Weights of a small image classifier.
Model: 64-pixel images, activation gelu, moe top_k, num experts 32, patch size [8, 8], width 256.
Data: trained on scattered letters and digits in many colours, 97500 training examples, 46.2 epochs.
Rows from block 7 of a small image classifier, named by matrix and row number. Rows with one number within an expert belong to one neuron, the router's apart. Each number is 128 + 24 x the weight over its row's rms, rounded and kept within 0 to 255. All counts start at 0. After the name is the row's rms in percent of the matrix's.
After each expert's rows are labels from the 100 images, of 14848, where the router gives the expert most weight on average: "responds to" is what is common among them. Only what is clearly more common there than usual is listed. The data: scattered letters and digits in many colours.
# router: router (model.blocks.7.mlp.router.weight, 32x256, trained with AdamW), inputs 0-51
# up: expert up (model.blocks.7.mlp.up, 32x64x256), inputs 0-51
# down: expert down (model.blocks.7.mlp.down, 32x256x64, transposed), outputs 0-51

# expert 30
router.30 116 [170  90 132 155 145 145 102  79 116 100 154 117 156 142 170 128 136 128  99 138 152 107 146 141 107 134 166 119 110 109 124 134 128 148 105 106 123 103 187 147 121 138 144 122 134 160 140  96  76  96  79 163]
up.0 090 [113 145 140 174 117 126 116 132 148 155 121 137 130 130 144  88 108 129  99 116 144 114 122 144 140 144 178 137 159 127 118 158 125 158  82 136 100  77 146 103 109 117 121 147 111 145 148 155 126 149 162  65]
down.0 090 [123 113  99  99 153 115 165 123 157 126  92 109 124 134 113 130 149 120 129 161 133 195 116 155 148 105 112 126  96 210 127 115 110 141 149 138 114 122  79 127 145 105 145 113 152 140 113 133 125 130 135  88]
up.1 117 [112 155 149 137  99 107 132 123 117 136 108 152 118 159 157 120 187 156 144 130 144 144 102 141 162 144 129 152  93  94 134 140 138 152  93 123 130  77 128 145 103 121  83 116 140 132 119 139 103 116 133 102]
down.1 118 [127 154 139 108 139 135 145 153 132 176 145 128  77  94 135 123 142 145 102 121 102 133 112 117 123 103 123 142 168 160 130 138 106 132 157 148 176 122 110 129 127 100 140 108 129 108 120 116 157 111 156 129]
up.2 107 [118 127 132  88 142 127  97 138 120 115 164  97  83 153 115 153 132 114 145 103 115 157 162 138 171 111 114 131 114 112 114 164 123 130 109 120 133  93 149 105 126 140 165 116  80 103 116 131 100 111  98  97]
down.2 109 [159 147  93 127 107 135 159 103 113 124 111 110 128 120 137 105  99 128 164 154 129 154 148 142 156 149 124 147 100 101 170 124  98 123 123 131 120 165 121 121 173 111 115 128 139 147 136 117 131 132 117 155]
responds to: count: one

# expert 27
router.27 132 [190 122 122  74 153 160 140  90 148 137 139 130  95 120 107 111  80 157 147 172 150 103 120 128 113 130 114  74 112 126  95 133 162 122 158  81 135 135 129 156 124 135 105  96 136 111 141 140 116 133 119 130]
up.0 097 [134 115  78 141 106 150 122 119 117 193 133  71 109 135 135 134 116 111 159 166 128 123 103 132 151 182 148 109 140 105 161  75 132 158 131  95 130  89  93 118 123 136 150 157 121 149 155 168 175 164 128  90]
down.0 102 [119 152 151  66 136 129 126 146 138  88 131 156 144 165 129 127 173 133 122 136 117 115 122 122 119  89  94 105  80 155 155 176 114 123 134 140  98 151 157 152 133 142 138 129 158 135 140 135 157  46 146 101]
up.1 109 [124  74 138 116 126 120  38 154 143 126 116 112  98 126 175 126 112 176 102 146  96 125 120 112  97 141 121  81 139 147 133 150 134 110 156 148 167 105 115 138 155 104 105 134 138 108 112 130 106 154 113 127]
down.1 115 [119 161 143 150  98 139 138 135 148 134 137 116 169 120 108 112 149 109 154 140 117 160  83 122 134 121 139 134 101 109 141 119  70 128 130 124 115 136 145 131  99 130 112 146  44 157 128  97 115  92 124 143]
up.2 094 [151 131 158 192 142 147 127 172 159 123 131 141 127  91  83 116 135 129 131 143 110 161 105 122 150 179 109 141 100 145 145 142  85 114 133 134 127 143 165 127 119 207 142 110  93 116 150 150 133 130 160 149]
down.2 091 [141 113 102  79  84 133 107 102 140 102 110 122 113 125 157 134 144  89 145 128 134  73 131 185 120 116 114 110 129 126 109 107 135 132 132 158 132 121 139  95  99 127 122 132 153 151 150 141  62 129 110 127]
responds to: count: six; black; brown; blue

# expert 4
router.4 087 [142 164 118 106 127 147 112 143 148 129  89 150 104 110 119  97 100 128 180 138 138 131 137 110  81 161 109 155 101 141 133 114 157  85 157 153 142 149 132 150 146  97 106  78 155 140  92 170 109 170 157  89]
up.0 089 [100 122 146 136 147 138 109  93 128 119 122 176 153 114 132 108 149 130 128 103 144 118 142 185 113 155 133  96 105 154 174 152 117 127 124 112  99 130 151 101 115 141 116 113 130 131 167 142 117 169  98 143]
down.0 094 [124 123 180 131 122 120 135 156 125 152 150 149 140 139 116 133  99  79 156 165 115 124  97 132 138 133 130 120 136  64 100 134 111 142 141 132 117 105 138  80 181 130 130 150 135 126 119 114 160 125 161 145]
up.1 111 [139  81 127 115  95 107 122  92 124 160 133 108  99 140 105 160 161 125 150 162 136 131 128 129 137  99 114 100 148 160 156 114 136 103 137 141  95 145  80 134 146 138 153 176 149 125 125 149 116 102 117 139]
down.1 107 [128 163 164 126 163 112 138 117 107 144 139 149  86 124 146 147  96 105 139 126 116 147 104 123 132 116 144 141 115  61 142  92 156 107 123  97 159 132  87 127 125 142 119 119 124 137 145 124 141 125 133 111]
up.2 088 [114  93 155 111  98 149 151 132 147 103 134 105 109 117  73 170 156  85  98 125 141 111 139 140 118 100 160  91  91 141 107 145 102 101 142 121 168 117 122 114 136  75 143  92  89 123 113 165 153  95 147 137]
down.2 090 [121 149  87 161 110 129 174 152 158 139 129 135 116 131 149 123 113 149 105 129 134 120 116 123 128 120 113 111  75 100 117 106 102 128 121  94 159 144 132 124 122 124 143 101 131 151  92 134 167  88  98 128]
responds to: pink; orange; count: six

# expert 12
router.12 137 [121 119 155 117 117  76 112 150 101  86 152 141 134 117 105 128 143 150 124 137 126 145 174 152 169 131 142 124  84 106 143 142 147 122  84 126 120 147 143 136 164 118 127 165 115 142  84 118 124 111 151 162]
up.0 101 [107 131  89 117 132 149 128 111 161 121 157 143  98 135 139 152 151 125 155 139 132 168 137 122 114 127 124 140 113 112 120 131 155 181 123 124 119 135  86 132 201 118 121 133 114 115  99 128 179  94 125 143]
down.0 112 [140 111 161 148 129 113 201  94 112 158 153  99 144 126 131 127 110 133 144 120 141 128 125 146 146  82 165 136 167 118 133 103  87 121 109 118 116 135 132 126 136 109 154 137 139 108 135 140 112 135  95 100]
up.1 116 [148 148 125 103  87 136 130 122 144 153 112 115 175 177 139  80 105 117 117 124 122  86 156 112 155  99 131 111 108 113 100  87 111 122 138 121 142 161 163 127 130  77 142 173 146 112 131 141  87 124 132 133]
down.1 108 [161 120  94 165 167 136  87 188 127 132 118  78  99 128  91 136 154 128 155 130 156 176 134 100 143 170 114  94 133  88 111 117 106 125 105 193 142 125 108 149 138 120 102 134 100 164 125  90  98 128 147 148]
up.2 100 [149 137 136 121 131 105 147 160 133  76 166 157  98 102 186 109 112 148 120 120 147 155  98 133 141 125 161  76 146  99 161 120 145 107 168 113  98 128 118 138 209 138 158 107  73 116  90 147  94  91 169 145]
down.2 105 [145 127 140 144 101 129 149 142 140 118 204  91 143 126 129 146 121 145 136 143 129 174 103 127 114 120 170 143  93 103 152 132 145 127 149 116 101 114 107 153 110  83 118 110 154 115 138 126 150 145 122 118]
responds to: count: six; brown; black; blue

# expert 31
router.31 067 [154  76 158 141 131 155  89 121 142  90 114 123 102 147 112 132  99 133 113  87 141  93 126 104 105  95 108 164 109 127 112  93 161 116 132 116 102 120 120 169 136  90 120 104 148 174 195 166 161 122 131 117]
up.0 100 [ 95 136 114  97 127 127 160 151 122 176 118  91 147 152 110 147 149 143 138 110 134 115  82 151 125 122 126 119 162 144  95 131 111 154 188 140 126  95 154 154  99 145 149 162 142 108 103  91 120 105 150 164]
down.0 097 [134  79 121  99 106 143 169  68 100  97 172 111 103  85 102 123 108 138  66 115 124 155 113  93 102 110  99 131 147 120 115 136  95 130 133 124 151 158  90 132 104 157 133 109 104 129 124 134 141 143 101 128]
up.1 086 [136  77 132 130 184 131 107 170 135 133 104 113  97 165 102 146 159 154 107 124 108 121 165 117 127 138 130 147 153 117 124 151 122 111 131 153 166 106  97 122 149 141 143 109 157 118 102 134 103 148 144 122]
down.1 088 [151 162 135 148 121 129 148 141 120 133 177  78 163  93  94 145 124 100 134 113 149 145 142 137 112  97 117 114 112 118 115 107 118 116 112 121 155 107 168 170 135 108 126 141 148 135  75 128  84 133 143 112]
up.2 115 [148 157 107 114 115 145 160  96 128 116 112 132 183 147 116 115  98  90  88 128 133 122 132 128 154 124 155 104 148 113 169 127 139 153 120 123 140 175 122 140 108 152 114 155 183 163 124 140 163 169 123 156]
down.2 114 [147  84 126 113 133 138  87 138  99 148 137 100 121 137 113 139 140 115 127 124 122  81 180 131 156 136 125 117 150 130 134 119 129 116 156 112 145 141 147 111 106 112 183 143 102 101 118 132 143 120 162 121]
responds to: count: one

# expert 19
router.19 068 [120  86 161 168 123 155  97 104 146  78 131  94 122 135 114 123 118 166 116 104 149  89 139 153 126 123 123 158 108 149 123  79 165 100 112  83 109 125 130 158 109  93  99 117 137 170 181 151 157 128 123 106]
up.0 115 [147 116 144 156  81  95 102 158 133 158 125 107 154 150 170  98 104 136 114 108 130 152 157 133 128  89 103 106 139 147 135 105 118 173 132  91  73 130 116 116 159 138  68 108 116 105 122 120 148 170 108 139]
down.0 112 [147 114 106 140  84 120 133  70 130  97 135 141 148 124 119 108 167 115 148  78 122  69 133 148 139 136 121 117 110 126  93 150 133  90 135 175 178 120 114  98  99 131 162 127 147 150 135 139 152 145 117 144]
up.1 117 [ 96 110 116 111 168  83 113 161 135 142 129 100  87 150 136 155 118 134 154 144 126 113 110 101 117  99 164  97 150 109 128  96 153 149  87 143 108 137 119 108 122 152 101 124 123 148 100 148 146 109 106 174]
down.1 118 [127 120 123 139 154 159 101 109 149 104 154 156 134 143 192 143 131 112 159 125 134 115 132 129 100 135 106 128  86 130  83 116 124 112 139  99  79 110 118 153 133 109 157 148 117 149 141 139 137 167 163  93]
up.2 076 [107 170 106  84 126 128 144 107 136  46 122 119 148 123 108 116 113 127 109  94 119 138 155 134 124 185 135  95 119 138 138 150 146 105 141 165 151 121 185 153 151 108 119 162 114 145 114 137 142 133 140  97]
down.2 074 [129 132 105  89 104  82 139 113 128  98 118 134 118 125 143 117 123 123  77  87 132 126 135 146  96 147 141  62 118 104 113  99 129 117 125 131 124 129 189 140 165 148  99  95 165 150 119 138 125 101 113  81]
responds to: count: one

# expert 2
router.2 073 [117 108 157 169  61 124  96 119 118  50 122 111 100 140 137 160  79 128 109  71 143 111 158 142 107 110 113 144 104 110 121  89 151 117 132 109 114 132 117 133 156  65 116 122 126 129 111 163 143 126 108 135]
up.0 113 [122 121 147 174 159 127 105 116 118  87 142 186 130 132 123 122 138  94 104 105 124  76 136 134 142 135 174 113  81 147 112 119 100 120  97  89 130 140 125 125 138 127 116 134 162 121 145 111 120  76 138 183]
down.0 117 [133 164 102 125  56 143 104 128 140 121  97 122 113 125 145 130 148 143 117 136  95 120 117  84 129 129  78 117 137 124 111 100 190 121 166 154 163 130  94 126 158 133 104 133 124 140 112 167 140 149 104 120]
up.1 094 [171 133 136  76 153 140 131 130 150 111 107 132 114 125 152 120 125 126  93 120 105 124 127  92 178 121  93 121 124 112 144 128 118 108 130  95 117 128 143  68 126 110 177 141 168 163 157  95 166 107 123 157]
down.1 102 [145 100 140 173 145 108 109 161 129 128 136 109 114 102 100 160 164 113 144 158 133  98 116 109 160 126 149 123 150 130 137 155 123 109 126 133 166 170  98  91 123 155  76  94 105 123 128 138 101 179 140 108]
up.2 081 [120 113 114 127 107 136 145 135 124 128 131 170 165 184 115 161 171 151 134 146 119 140 140 137 177 119 116 120 117 106 140 167 135 143 107 120 109 131 125 142 151 133 128 118 150 128 146 163  63 101 102 106]
down.2 088 [101 139 144 103 194 167 134  97 135 132 130  79 146 135 172 125  95 138 120 131 128 154  90 125 107 120 156 118 146 128 108 164 107 146 118 135 114 118  92 143  63 147 123 112  93 125 152 127 123 134 139 118]
responds to: count: one

# expert 1
router.1 116 [152 136 151 119 165 109 120  98 130 123 107 176 110 118 138 159 123 151  74 140 157 128 136 147 135 153  89 108 160 126 127 139 111 124 134 118 115 152 159 108 129 147 163  92 148 106 147  85 116 131 137 121]
up.0 096 [115 113 131 121  88 124 151  87 117 128 133 151 123 154  88 121 133 122 132 131 123 109 122 136 135  88 139 125 123 128 149 102 174 130 125 102 117 116 147 100  94 168 117 162 116 147 136 105 114 171 129 114]
down.0 099 [118 138 129 130  87 129 119 140 108 135 121 151 111 115 196 118 123 133 103 138 135 144 170 164 127 156 142 128 133 117 107 177 149 126 116 127 151 129 111  94 151 120 150 142  60 126 136 122  96 105 117 120]
up.1 098 [ 86 136 121 177 168 104 123 119 162 114 144 174  83 133 125 101 140 120 136 142 141 105 119  86 136 145 153 110 131 143 148  95 139 121 119 133 111 122 141 139 123 102 135 128 121 112 169 149 141 155 127 122]
down.1 090 [130 107 115  82 117 155  98 158 117 124  80  99 135 122 119 149 100 144 112 160 114 122 129 157 102  95 134 143 142 106 138 177 115 103 133 131 117 137 123 142 146 124 123 152 112 145  98 131  51 124 134 117]
up.2 095 [143 123 169  91 137 131 135  95 103 121 165 187 113 145 146 119 146  76 131 170 116 148 126 101 113 165 123 137 169  86 129 132 149 107 118 159 136 100 106 135  94 166 111 129 141 139 184  93 148 125 134 127]
down.2 088 [114 103 100 144 128 153 146 108 127 146  94 123 160 128 119 157  89 149 136  95 130 139 144 150 158 127 125 130 115 108 140 142 134 138 110  97  98 131 161 112 113 119 132 136 134 117 124 123 112 157 121 124]
responds to: count: six; teal; red

# expert 25
router.25 093 [ 95  98 125 113 100 136 124 121 126 103 135 117 141 113 181 155 122 156 117  99 124 112 103  97 123  80 134 157  90 104 123  97 121 176 170 138 168  99 134 125 164 121 102 136 144 109 118 150 146  66 103 134]
up.0 114 [121 160 142 151 105 129 144 124 135 128 146 176 148 122 111 108 115 128  93 122 105 107 158 153 123 192 140 107 126 130 156 158 128 121 110 147 189 105 110 136 115 123 127 113 161  81 150 132 147 100 108 138]
down.0 116 [154 133 155 128 126 133 140 166 132 127 105 134 134  98 138 139 113 130 153 108 121 155 117 111 124 127  95 135 178 118  71 112 114 141  99 162 120 111 152 123 150 121 153 150  83 140 139 118 160 187 119 190]
up.1 117 [151 126 141 138 124 100 110  95 126 152 152  99 129 147 114 138 114 154 148 158 110 144 172 130 111 137 129 134 102 146 108 187 115 131 137 110 144 120 127 117  97 151 151 102 122 156 127 147 115 125 104 119]
down.1 110 [143 116 116 149 150 135 117 159 107  89 117 124 109  77 198 144 108 110 143 141 105 133 122  87 120 135 114 108 124  84  95 123 130 145 128 148 125 132 145 107 160 119 110  80 107 118  89 118 119 143  85 165]
up.2 084 [ 92 131 121 124 130 118 145 123 125 143 131 118 113 152 127  79 151 104 144 133  80 142  92 139 160 113 138 129 138 129 143 138 117 108 136 151 128  97 165 153 163 140 141 154  89 137 148  85 119 103  78 136]
down.2 092 [169 117 146 122 117 163 136  89  93 108 129 120 143 151 130 158 114 153 104 107 150 145 177 148 143 127 133 143 114 168  86 147 134 123 145 109 118 123 123  91 123 137 155 147 147  85 118  98 113 118 146 115]
responds to: blue

# expert 0
router.0 133 [127 117  92 145 173  79 131 122 127 137 133 162 115 163 136 154 114 155 185 145 125 136 165 133 138 127 145 182 126 121 131 114 128 117 106 169 124 144 165 157 146 182 109 154 121 142 156 166 129 151 128 135]
up.0 098 [146 135 135 141 148 163 135 122 105 148 129 169 126 137 147 141 143 166 150 146 104 110 192 117 135 104 103 144 130 128 111 148 146 142 103 122 141 145 160 129 117 156 126 122 104 141  90 122 158 146 134 147]
down.0 097 [107 153 173 143 139  92 111 124 121 142 143 116 112 118 130 134 119 167 140 164 107 104 110  98 122 150 144 162 148 109 139 168 134 121 135 112 133 105 118 104 175 130 157 120 139 146 127 113 147 142 113 133]
up.1 096 [112 152 119 159 104 166 123 117 123 145 106 168 103 120 104 147 138 130  86 107 117 117 115 111 177 154  85 113 171 122  94 131 139 114  96  87 161 106 100 116 106 142  99 148 134 100 146 132 175 137 169 106]
down.1 096 [153 152 157  90  87 113 123 123  98  89 139 166  89 126 149 126 158 113 139 110 164 135 106 119 154 124 135 124  87 136 110 126 112 140 105  98  95 158 154 109 118 148 128  82 108 131 132 162 154 124 129 147]
up.2 085 [104 149 138 147  62 115 157 175 107 144 135 130 141 108 121 105 123 125 156 139 145 111 126  94  90  66 116 110 163  94 121 158 145 158  96 137 138  96 146  79 126 110  90 152 125 143 140 124 124 109 132 120]
down.2 093 [137 125 131  81 111 159 112 188 148 115 101 140 119 141 101 119 158 130 132 139 102 145 103 133 174 147 128 137 131 122 145 110 123 120 136 131 118 115 138 110 102 147 147  80 127 142 130 160 111 128  86 123]
responds to: count: six; black; the character M

# expert 15
router.15 075 [ 86 131 134 115  90 140 112 150 119 139 104 121 118 137 117 135  93 154 120 129 156 112  94 149 110  90 122 205 144 120 122  71 192  69 139 105 137 130 105 150 140  98  78 128 145 140 105 154 158 161 161 147]
up.0 123 [134 182 110 159 167 106 130 157 158 135  95 157 119 112 176 125 150 145  80 107 124 131 129 110 137 122 133 119 153 147 121 121 146 142 124 101 141 120 145 115  72 121 121 112 144  95 137 122 137 113 122 166]
down.0 111 [118  88 116 136  97 162 150  98 106 114 125 112 183 149 141 132 156 109 110 149 143 114 152 105  90 110 129 126 127 115  91 132 146 101 122 112  87 127 126 133 119 135 160 121 142 141 117 139 177 129 120 171]
up.1 102 [121 159 111 118 106 142 130 136  89 114 137 153 139 117 122 124  91 115 150 111  73 108 115  82 107 134 136 132 102  88 125 154 133 166 144  77 148 128 116 160 145 181 134 154 160  71  99 125 142 122 147 125]
down.1 110 [125 149 126  99 177 128 154  94 128 152 126 162 129 121 137 110 141 117 107 107 137 138 124 176 150 150 132 108  90 126 149 141 136 166 165 155 143 111 118 136 111 136 140 133 139 152 151 124 136 130 128 110]
up.2 095 [147  80 138 122 150 113 133 157  82 109 141 142 135  97 133 177 133 117 153 150 109 101  85 115 139 127 154 137 114 120 126  43 177 127  99 110 129  83 155 168 161 137 122 135 105 132 135 108 154  95 130 124]
down.2 095 [143 163 135 150  80 107 130 162 134 133 140 151 132 140 141 113 111 117 131 104 102 171 110 105 132 122 153 139 107 103 120 160 112 125 158 144 151 126 161 104  83 115 144 132 115 122 146 168 148 114 124 163]
responds to: count: one

# expert 6
router.6 066 [141  78 145 108 115 146  98 119 147  71 115 109 108 142 125 130 118 146 124 119 148  75  88 103 115  88 112 156 117 141 145  72 140  84 124  92 118 119 108 161 158  87 104 108 167 128 139 159 180  99 125 101]
up.0 091 [122 154 134  97 162 161 124  84 173  97 170 149 163 142 178 126 142 126 150 139 156 171 122 171 159 125 123 114 112 119 123 177 117 121  84 120 148  78 146 118 148 134 117 122 147 133 114  57 116 109 118  92]
down.0 094 [132  89 131 125  84 107 127 129 130 125 149 105  68  95 180 134 141 148 111 143 142 110 114 107 135 113 128 131 132 172 139  95 108 100 139 117 128 119 112 139 113 136 120 109 135 119  96 140 151 150 150 135]
up.1 091 [123 158 135  66 160 142 120 154 135 142 151 117 119 105 119 125 148 102 161 124 116 108  88 137 128 116 136 135 152 135 109 159 155 108 130 100 151 161 142 128 149 142 113 112 152 126 116 102 113 123 148 127]
down.1 087 [129 176  90 139  95 146 120 169 134 140 113  84 157 130 141 114 106 149 131 136 166 134 113 149 165 156 130 158 132 130 160 110 131 132 103 126 114 115 132 192 145 125 116 143 147 130 130 134 144 137 120 160]
up.2 109 [154 153 106  94 143 101 110 130 153 119  84 156 111 143 107 147  96 117  78 121 130 169 109  94 156 147 102 113  60  87 137 105 110 108 123 105 113 159 150 131 141  89 140 132 151 125  83 132 146 100  93 146]
down.2 116 [ 94 132 119 144 138 120 150  80 154 141 108  98 122 134 144 151 151 136 160 131 132 116 131 110 128 139 137 123 163 135 136 137 148 114  91 113  97 112 118 117 101 144 130 122 136 122 118 124  79 191 106 114]
responds to: count: one

# expert 7
router.7 092 [124 112 133 155 154 132  99 113 164 116 144 110  89 175 135 149  99  90 139 158 111 118 180 174  99 140 172 146 100 141 119 135  84 144 103  85  97  85 136 134 101  96 117 125 125 142 184 129 105 139  79 116]
up.0 095 [105 119 120 117 160 122 125 132  95 115 109 122 157 166 119 129 140 122 108 124 111 115 131 169 129 165 133 123 117 123 149 165 150 124 173 114 125 147 126 161  99  95  92 127 126 115 116 117  46 135  98 119]
down.0 101 [121 124 103 116 136 109 118 125 138 120 130 110 114 145 146 137 164 102 116 160 139 122 139 147 144 117 174 150 128 135 109  87 124 126 100 128 105 145 123 153 115  90 132 124 167 166 124 112 189 138 101 138]
up.1 113 [105 155 145 109 104 107 134  88 131 161 120 122 107 137 163 115 148 148 155 128 142 122 131  97 132 140  96  70 123 130 120 193 177 141 107 135 139 124 163  73 148  77 145 130 129 122 134 124  79 129 153 128]
down.1 104 [156 130  83  98 166  97 145 107 106 128 136 141 160 156 112 140 133 156 121 139 128 118 177 102 129 121 129 120  66 104 177 125 119 143 122 160 155 101 100 136 106  98 135 122 134 113 125 116 170 108  51 107]
up.2 080 [117 134 114 124 112 140 135 132 132 118  79 214 142 108  78 148 123 177 140 130 153 156 114  88  98 116 150 106 137 127 123 180 105 100 105 116 154  83 152 103 126 142 156 152 116 174 133 112 174 130 146 170]
down.2 081 [134 112 144 115 135  88 111 185 136 128 100 136 146 101 173 106 162 141 148 111 139 112 125 143 138 118 153 117 198 138 128 132 103 126 113 105  87 140 140  75  72 127 127 117 136 111 125 108 129 167 102 150]
responds to: count: one

# expert 13
router.13 100 [145  96 112 143  81 157 139 108 134 108 139 113 182 132 107 122 169 152  84 120 118  98 125  96 175  86 128 139 109 148 107 109 146 100 133 157 108 123 129 142 170  93 154 129 124 108 140 149 166  95 136 108]
up.0 110 [123 139  86 147  69 140 106 135 136 166 125  89 104 155 146 143 142 133 165 137  94  97 179 107 110 103 110 136 120 113 139 130 123 116 132  66 143 147 104 119 119 146 126 128 107 115  99 163 102 147 125 134]
down.0 115 [119  74 123 131 129  88 174  88 130 113 142 117 125 144 131 162 107 121 132 120 142 134 130 156 153 163 115 129 143 180 104 111 135 140 124 136 143 125 149 155 157 109 137 114 157 113 144 109 138 135 190 104]
up.1 112 [115 110 156 126  87 140 144 118  86 102 148 117 148  92 160 164 117 156 108 111 135 121 142 126 140 106 109 109 125 147 121  80 137 120 134 147 120 104 152 130 149  77 116 175 138 111 139 158  81 120 156 154]
down.1 110 [122 128  99 125 137 113 136 111 107 115 102 156 122 123 118 135 136  84 120 111 153 138 125 152 128 152 135 130 106 126  78 147 113 128  87  97 149 107 124  96 120 195 112 176 145 131 137 114 156  97 126 142]
up.2 104 [104  72 122 125 105 102  91 135 109 106 136 153 177 152 150 129 121 147 142 120 125 111 117 134 116 149 127 138  69 123 131 161 130 120 111 117 121 118 119 117  89 137 161  90 131  96 173 134 128 130 121 108]
down.2 113 [130 181 154 129  99  94 145 172 135 113 109 162 119 138 133 113  93 137 156 138 138 151 135 112 140 100 117 124 168 101  91 123 128 129 145 134 131 146  88 163 148  92 144 119 126 145 123 161 131 143 112 135]
responds to: count: six; teal; brown; purple

# expert 17
router.17 067 [134  87 157 176 123 158  73 123 152  98  84  88 131 144 113 142 108 125 119  66 132  97 117  99 107 122 108 123 123 136 104  98 152 112 102 126  83 101 114 138 121  95 128 107 126 145 187 178 145 138 131 116]
up.0 132 [152 104 156  84 148 124 100  87 138 116 138 138  91 123 130 183 114  74 118  88 133 132 108 142 122 160 116 152 156 121 131 113 150 140 124 168 126 138  61 148 157 165 122  36 115 126 113 149 123 167 117 137]
down.0 119 [145 144 125 182  86 104 121 172 134 132 109 141 128 153 140 131 129 147 124 115 167 160 103 132 137 137 101 136 153 125  73 125 127 153 124  99  92 138 178 118  91 108 139  91 150 114 132 138  99 119 112 111]
up.1 099 [129 107 126 173 109 105 113 141 126 117 120 143 145 135 123 133 125 157 113 143 147 159 143 142 146 107 130 150 124 154 140 127 151 122 105 124 104 133 151 174 123 161 101 137 133 180 100 103 130 176  92 178]
down.1 097 [111 146 137 130 140 123 115 159 136 129 118 124 147  99  98 115 145 112 157 116 100 129 132  86 106 158 132 122 149  95 104 150 111 105 120 177 114 106 100  96 133 115 155 105 140 100 134 145 140  96 127  94]
up.2 085 [131 133 129 124 104 122 141 165 119  81 118 124 122 111 136 141 106 129  95 118 163 134 131 123 142 140 121 114 140 108 112 133 143 122 128 142 115 144 126 125 165 140 116 106 126 171 112 153  75 159 143 131]
down.2 087 [154 172 119  91 124 104 118 142 142 151 153 166 144 146 140 122 129 153  99 140 119 125 101  88 150  85 144 127 139  99 115 134 109 141 147 139 154 136 141 110 151 149 145 143 162 113 147 111 140 135 143 153]
responds to: count: one

# expert 10
router.10 107 [137 141  69 120 100 129 150 128 140 172 121 134 102  93 108  96 111 101 127 161 111 155 130 157 169 162 148 134 131 114 114 136 143  80 123  80 129 141  84 161  90 115 103 119 114 131 121 140 146 146 159 142]
up.0 099 [104 129 104 129 137 125 109 118 132 141 127 157 117 118 176 125 113 119 110 108 128 134 159  95  69  85 109 123 138 127 147 167  73 132 145 140 137 161 161 127 177 127 164 126 174  91 183 138 159 146 158 109]
down.0 106 [132 111 138 104  92  93 129 124 128  99 114  87 118 110 157 150 113 105 113  95 104 114 128 115 127 125 128 156  95 126 101 126 154  86  85 153  85 163 101  91 141 122 132 156 131 122 123 123  84 146 120 122]
up.1 088 [143 125 140  99 159 146 112 165 129 122 137 176 113 101 113 157 130 162 130 161  99 127 132  77 108 152 120 152  93  94 146 107  60 117 135 122 157 125 127  84 120 162 119 106 122 166 111 140  95 135 114 183]
down.1 092 [110 116 151 111 140 119 160 149 121 153 147 182 157 110 139 151 143 148 132 152 112 139 108  84  91  88 121 146  78 185  97 128 101 147 111 119 119 159 165 130 122 132 120 123  83  85 138 116 138 131 159 152]
up.2 101 [119 120 149 121 121 101 147 170 143 160 132 164 140 104 106 132 119 145 168  96 117 124 141  89 135  92 128 142 139 113  75  92 129 126 169 181 152 142 121 137 113 114 122 103 160 138 129 130  98 122 120 129]
down.2 102 [139 182 137  84 126 116 136 174 122 110 134 133 124 178 103 125 103 111 103  96 145 146  91 117 128 109 116 150 194 101 130 124 142 147 134 161 149 154 167 137 117 110 122 145 111 123 129 125 107 146 140 153]
responds to: count: six; green